From a checkpoint of a small image classifier.
Model: 5.14M parameters, 48-pixel images, arch convnext, activation gelu, patch size [2, 2], depths [2, 2, 7, 2].
Training: ademamix at rate 0.00047, held-out accuracy 100%.
Data: trained on streak pictures of flow and ridge fields, 40.8 epochs.
Rows from block 7 of a small image classifier, named by matrix and row number. Rows with one number belong to one neuron. Each number is 128 + 32 x the weight over its row's rms, rounded and kept within 0 to 255. All counts start at 0. Numbers have three digits each.
After each neuron's rows are labels from the 100 images, of 14976, where the neuron reaches its highest value: "peak at" is the part of the image that holds the peak. Only what is clearly more common there than usual is listed. The data: streak pictures of flow and ridge fields.
# fc1: MLP up (model.blocks.7.mlp.fc1.weight, 768x192), inputs 64-127
# fc2: MLP down (model.blocks.7.mlp.fc2.weight, 192x768, transposed), outputs 64-127

fc1.754:136108160115142120117117180182091115190113162172159117067157141119144150121163135019181202122163149128133104165100189119113107097136117134115185110171127131174071088158142106189170177094106119
fc2.754:212138152123100124097100126138103152113165106145119143117127135095104102078108104168101100060112143073103100139140130120200144101081093133060115130064151090110160196174114144171124157121107134
peak at: bottom right

fc1.644:182160142165110122144148108126144105143185201125139082120139151102109073090159152095086108148069163145096077154118107122197130075136114185108130092127096153096148148125181156146131144074175166
fc2.644:245096130105120140108086146117148118121147132094163139116138122084095152101196106130063092106116140116145061108142162135129110085104130157147170111099112107132213136193125099106066200132115143
peak at: bottom right

fc1.678:154139146090084108143096084130224116142148179098190135098147142054115147097133120120163132124133063118138059161148133154124132078131147140158124117092135216162140151137177145095124090096130175
fc2.678:066148127159182107090098113136135106108148148124162105092117122123135117161106157118115128089156148064187082135172064096167166113152118157135165110151086176183082111084108114064201054104131071
peak at: top left; top right

fc1.620:135102167152108119070151128105121078131122108165134123144125143120102168098164115143178051152139157120060134146105093118186077126113107146118131090075140167091152182130133059133092138073182155
fc2.620:222100137099150117150078133131157108094140234125134151101152114099117140110141159119125129117117115116100070068187205125080122058106163076130156100058107080148141153140095121034102147141159119
peak at: bottom right

fc1.175:143121140109115129117109131142158056124132114139161098122113135054099116077142160107057134165125115095106064084131110154158139123036126155160154118132139181159120128132166151150148127107139171
fc2.175:011136122125138088161149104132075115113125109101098099122136089140186130142100119126139131155148139149144228146131117123124146150137122107111125083161110108116060152103124120193143143128123150
peak at: bottom left

fc1.2:094092139131140051205105130137085105162118117127145118111146154124145195080135151155162072165158107150115167119119143110146121187137133127146115097140129197116087172080106055153127092116068096
fc2.2:094149144105177110139219115155126147110031092090138101134126164132104091133173135104157175040215111153125114162130137135154123114131112135184145100155127142141124105088122185131128155171131140
peak at: bottom left

fc1.249:149092120116119113113148135113152097118148125104142118114125091112145180063114153120104105174130187086109128053157147151181150169094130134147162122149079134153084127103145139121127085122127141
fc2.249:104106080103154115123180146099102150143125140137114092134096119155133130135150074135207143127122123131079214174137068132142126154204139177146110088203164189140118101123156090109167124133117135
peak at: top centre; top left

fc1.758:131132183063142086100100128156145060137144097076143083068131084114145189065152166138095090118082123110105078152176148144171161095119138188134154145203132125157128081142150114148173108119148140
fc2.758:038116093131096129132172119114165103128153143192163153147122082106163150115186121136236138161108085130076193143102114098172131157164181143179118125133156213141115136081139105084151098145115098
peak at: top centre

fc1.372:225150149164128116103144121135192095152145110156152138104132138076146138074146142127104108165103156100119167130124139128169128125106115165112136116161124164137154116121174096186144149100142159
fc2.372:149115145135168191124085110111138137148110165158166144126129177067105102150128164116156135093145120097081060122144136178164118120087179190145145111055111139145133139086150150055104156130098126
peak at: middle right; top right

fc1.266:186128184093119075126105147142140090137118167100138076147132150104131141068150101088155096136102153097098116071124125047141090131083181109176155087144111141145072145108146134121106118099130181
fc2.266:076112148118106133138074114165168082126133201169137095135156131115139088089122179109161148082118130157123047093165146098143141040133096079127134157009124122137109154102088177090118156133133114
peak at: bottom right

fc1.235:126133155092096103130088150145164120145130102117148134131102150026124140097172135096154110134130072063095101126111097125157107105015125159086141107155148171118107134152172092043120134087135148
fc2.235:078138132106143094123155098158162109125136123156150102142141117110123070111121181117187154084131069099128080108145123107174129101086141099121166148106123170158085129042113148114175106144146077
peak at: top right

fc1.50:255114148118107092109137078128219100149146128144170084098143165077133166093091147097120124150138112114103105110113144122114128164109139174187164135145110168179141125163178131111134109099136194
fc2.50:135145135201128082137106129142091127114133156140134062118131143104154125124083133126231110065079103092099225114130112146158139097061077128093139100148122146140102138118133118189137127128138132
peak at: top right

fc1.357:170130149183111123131111096142167146189170101158177102116103153094095166144078152082193095117182167079113145080129139120172113143064141165145115102122140181144141102181147145131076135098129152
fc2.357:110137119046088155140194148137135119123162255205112085165108126127087149098112129124160125146094153176090083107141158149102103067136176126092132192100144124072137132096121166037159100122156141
peak at: middle right

fc1.111:138105176147124129098133097118150111145121159150162124123095145113132178069118155066155062131140091128112124203098091111153142177150062108116165050082113176101190150128150088107135110097218145
fc2.111:129113177110124155076077065109185101121136138118132154111173102078136120146108157158126103082139123083168095114122131121187153088049145181157134114100080104193084148129069128161108131100132083
peak at: bottom centre; bottom right

fc1.12:182115155153101083131145123123173123139089085098142066080156153068174115098141160126134096174090112115126160163146139112164134139057120120149140122165118200141149131119166131151127084087130159
fc2.12:167073108188131100108125148078109120132102097083186150116163104114096117121189154138082142167128102112050126186118171138066146125124104092166156074157081168123145072183152106106076109105095171
peak at: top left; top centre

fc1.405:142074181094122135174126148134137097139166103152148097105158164108127161099135139100130063107086130131099139142161128088163105100095150131113128053101121174087172117148169132161098121088132133
fc2.405:103101103225125086129055125124100211138060104066168147105125113117178101136116158117109148122171086111131193134095181121103104132091118068145153099105094101154096149136134115169078135161096134
peak at: bottom left; bottom right

fc1.274:148141173114093103093158150097177064144127086098172099065132102101109154062135160178134090158129121106116125129127178153175102148098165116113094092153147127106087129065147096132139155135162139
fc2.274:130145110125101123113149087109148090158103107139144116164124128096132165140157113152139114144114067124112154170102078125194126146142119213187149133158143178125113126082158086121173112117126114
peak at: top left; centre

fc1.536:179155144119095128172129131136185162160139105168132169126118141127130096119161119104146151110150116092110111141142093137163092116065112131101114110021107129134110161206165117094070092127154166
fc2.536:136107104194156126145096158146090221141082167096137134108152116133104104142133153122116170107120099150139111073119165160095132114056157056125178123153102092140109120092124144133076155165106152
peak at: bottom right; middle right

fc1.270:169117134155117112122121089115173074138163120155140100130069125120129160121147211161104073127086153142111145089053096160179104097154155143113129078126123149096145137128154109144127107087171182
fc2.270:020181145175147079131164117099151164078132068105130164155104111132201135094125168067186153148129079158084105120096203108103090093059180114123153149159129157133075145085101160127119092121142110
peak at: top centre

fc1.113:135130171151111099087123120136122093156127132128112148140119124116139124079140165067121085105095174143098115185092100140124075164148102140121144089103106159090159188108132100148173149088170139
fc2.113:123120159125110130101075138115163080104168178143122155126147136100110110133049151127170116071119143105172105068167161129111135087048128092110149143127079095147142138140097140133133126130163108
peak at: bottom right

fc1.474:170116172122129104172129109145133108106131153085116112197080136134197195087117138079140101144128100135105112100150155077156159174142138090154115072090136152134126112101120097135111157113169166
fc2.474:119150133095091161106110151148124104100189189191094091138143137130078088090121160129203127107126134154093067113116138127153127074108124092110118195120165163105110183091108172088159138137133119
peak at: bottom left

fc1.379:132086182084136155142135162140144089128128067108141134094133130059104101143173167131092167147115176108133153126131131140174112119037121180121150107228139178120116093112143135075129169091139125
fc2.379:124139136187152072120110135118121146147063110049145148123150093168149139155126128113038152145169076107102152169102101104124149140126108173153145140199110126180087090152132089139117086118120122
peak at: top centre; top right

fc1.321:195118157127086104136120084113236101156127172128203124087147156073126121095130148112082108138133151105121085152119129128132144092123136156173128115106113218181153137125178145127121136105139191
fc2.321:129124136080133141126153104123181055119135179201114090131101119110121141125127119140167060079117128105070090120119119119223132114097152192117138104118158150140188135115140113054184083131140108
peak at: top left

fc1.48:150154140114120090083090129142152078160075150130207141070151142110165114064152108173086136222106168108112128120076124116129101184171116146167110128086109215159147159101152134141131126139131157
fc2.48:040147098152126085137213132157161136176122128169088073152107147159095156129082120110213141116144121139167214158105114123133104141134094162121098143239114193127113094096142152079148113168141097
peak at: bottom left; bottom centre

fc1.225:081097124101145152125159142105134120141138118119184069121087148070095169148131144082210104142069171093090127112184088120199091113057124134097135117123155161094085168096151070129115152111141092
fc2.225:228095116120112125102093133094106127101126122109142077102135133112019136131117101123105135079154120053142066134128110078097111085097112157102179108164089120156183119219138093182089160133140139
peak at: middle right

fc1.137:191165140087083088137125130146187149135132099162153135094130150060095142111137141081093160102106104075062118122121077131104153127070113168162176101168094132139116117171172169091132133101126170
fc2.137:142142149155100116123098110154128072110152180201116015127136162106085130118060150123219127037122125106165096104127111100209129055069072102052137158142130120143135158109099139123147139130148092
peak at: top right

fc1.506:215152150100092117121125094119180104146126095103153116123133132062141121078158146118096123166112160090100139086154130135136142162045133134149172122126106140140148147099148098135138115091126156
fc2.506:100089088151111098163113127115128135110134084116129065134118132120179143140082137105240146137117132139176247141103120125159129100135080121148110124184099145159080094118111082180070149127147134
peak at: top centre

fc1.268:166180178160101092144117125125129106144148096136164127131150134114086076105083099059081174128096133126107138122113096117080104146132098174120169124147114128167115121210133161171121167059131181
fc2.268:149138167115104136098130102146120122076184085159105137124140116084078120111086121124092099097106156099157152093094169141117117068037089098029120184096102062120108154168107145193103156126138133
peak at: top left

fc1.117:175133132136122101144115086134170118155119126125173160103138157061163118103149134117039128156130210096112146119126148121126119156077139195183149128126127165153155120137156121069141103117130144
fc2.117:199120151178107106154040111140127141070116086124104135115152154116056105151092127128088127079117131122162115092150178157122116101048127137073151163143094040149164122143103113186080163133137139
peak at: top right

fc1.389:106064183154133094178148116124131096174134140126144146083183109096144143116138134076161116161175098101116168153123101147189157126105105176146149095172143149141055127128125164091165114102127080
fc2.389:119152154166104082119109077116142097132128131121155129087121125068163144147147149130159089091147098024151152149149062069246143154104100175160158055098129136187089127123096077172166064118120090
peak at: bottom centre

fc1.663:139157093127128127191115106141133125179080086132175131103129135089149137073186151121089149160073146097054161126125178121140104095059109097137127119118159191121137158124170129165168102103185123
fc2.663:237128133076107087145162139123135112110175093144095116135100116119023141110144129130094114142102165100173094149138112113099133062098123189090135200186094134069106164185106123111151149086156158
peak at: top right

fc1.38:132132172128129137157083135119162146160118131095170157102149156066128115130132143119116127166136151082131087125148133107105136171034122175202145118198128169158130111125169147008112072091151132
fc2.38:201098092131130182105091120099125159131071130119163194102109117110070131157165108121062105167152150102132089153136134140108149139121178200137151072153125144140169061179155105119122126107108122
peak at: bottom right

fc1.324:162146130113149146150155139147153067150139102122152118104154127078177140109189171086103139184123151086103117144144191133189119149108139073146128147140120185179172099099159145160158127107129152
fc2.324:109137140135131063118130104126119121136097018112116110104118133099139123149072123137166131069149120064218189151123087120214152116049066138093127117187081091192090140107106115231108141123142109
peak at: top right

fc1.151:166101121092118164143131122136158076132125109090172127136119162085095151077165133068132091164118137087110105125127131118180101091079109163119140121125146211099133118157219139178124118082132136
fc2.151:155131157134135181133052143116112153180077186075152150113123116090153115132133169147011080136163140087116136095168140123113134143146162096150175051016126072155162154166135098158103123091102139
peak at: top centre

fc1.36:142124147088089110139080144143150102134162128106163128128099135026114133110145125109196119138142099065099074128102094129168124102049119155095143117138148185111154153133164102034104134101130147
fc2.36:146106093189158102127135105127136144127086109129171075151103110119185100141124163107144147082172084102145144135141117125134143131142140148164183092147055142191056117084135132102105144122118101
peak at: middle right; top right

fc1.143:142119110097128150136138116102167116151151154107178133096121140054072147076090153103120131151120129089108121112160081127130151101088138178118160139145138141129102129107159142103138158096157123
fc2.143:134105129148111147100111108112138075134125109114158123119143148083075127127166141143158160053132132050144133147177094082179113148092085172120152081135074120184128126140125101145141142115098125
peak at: top right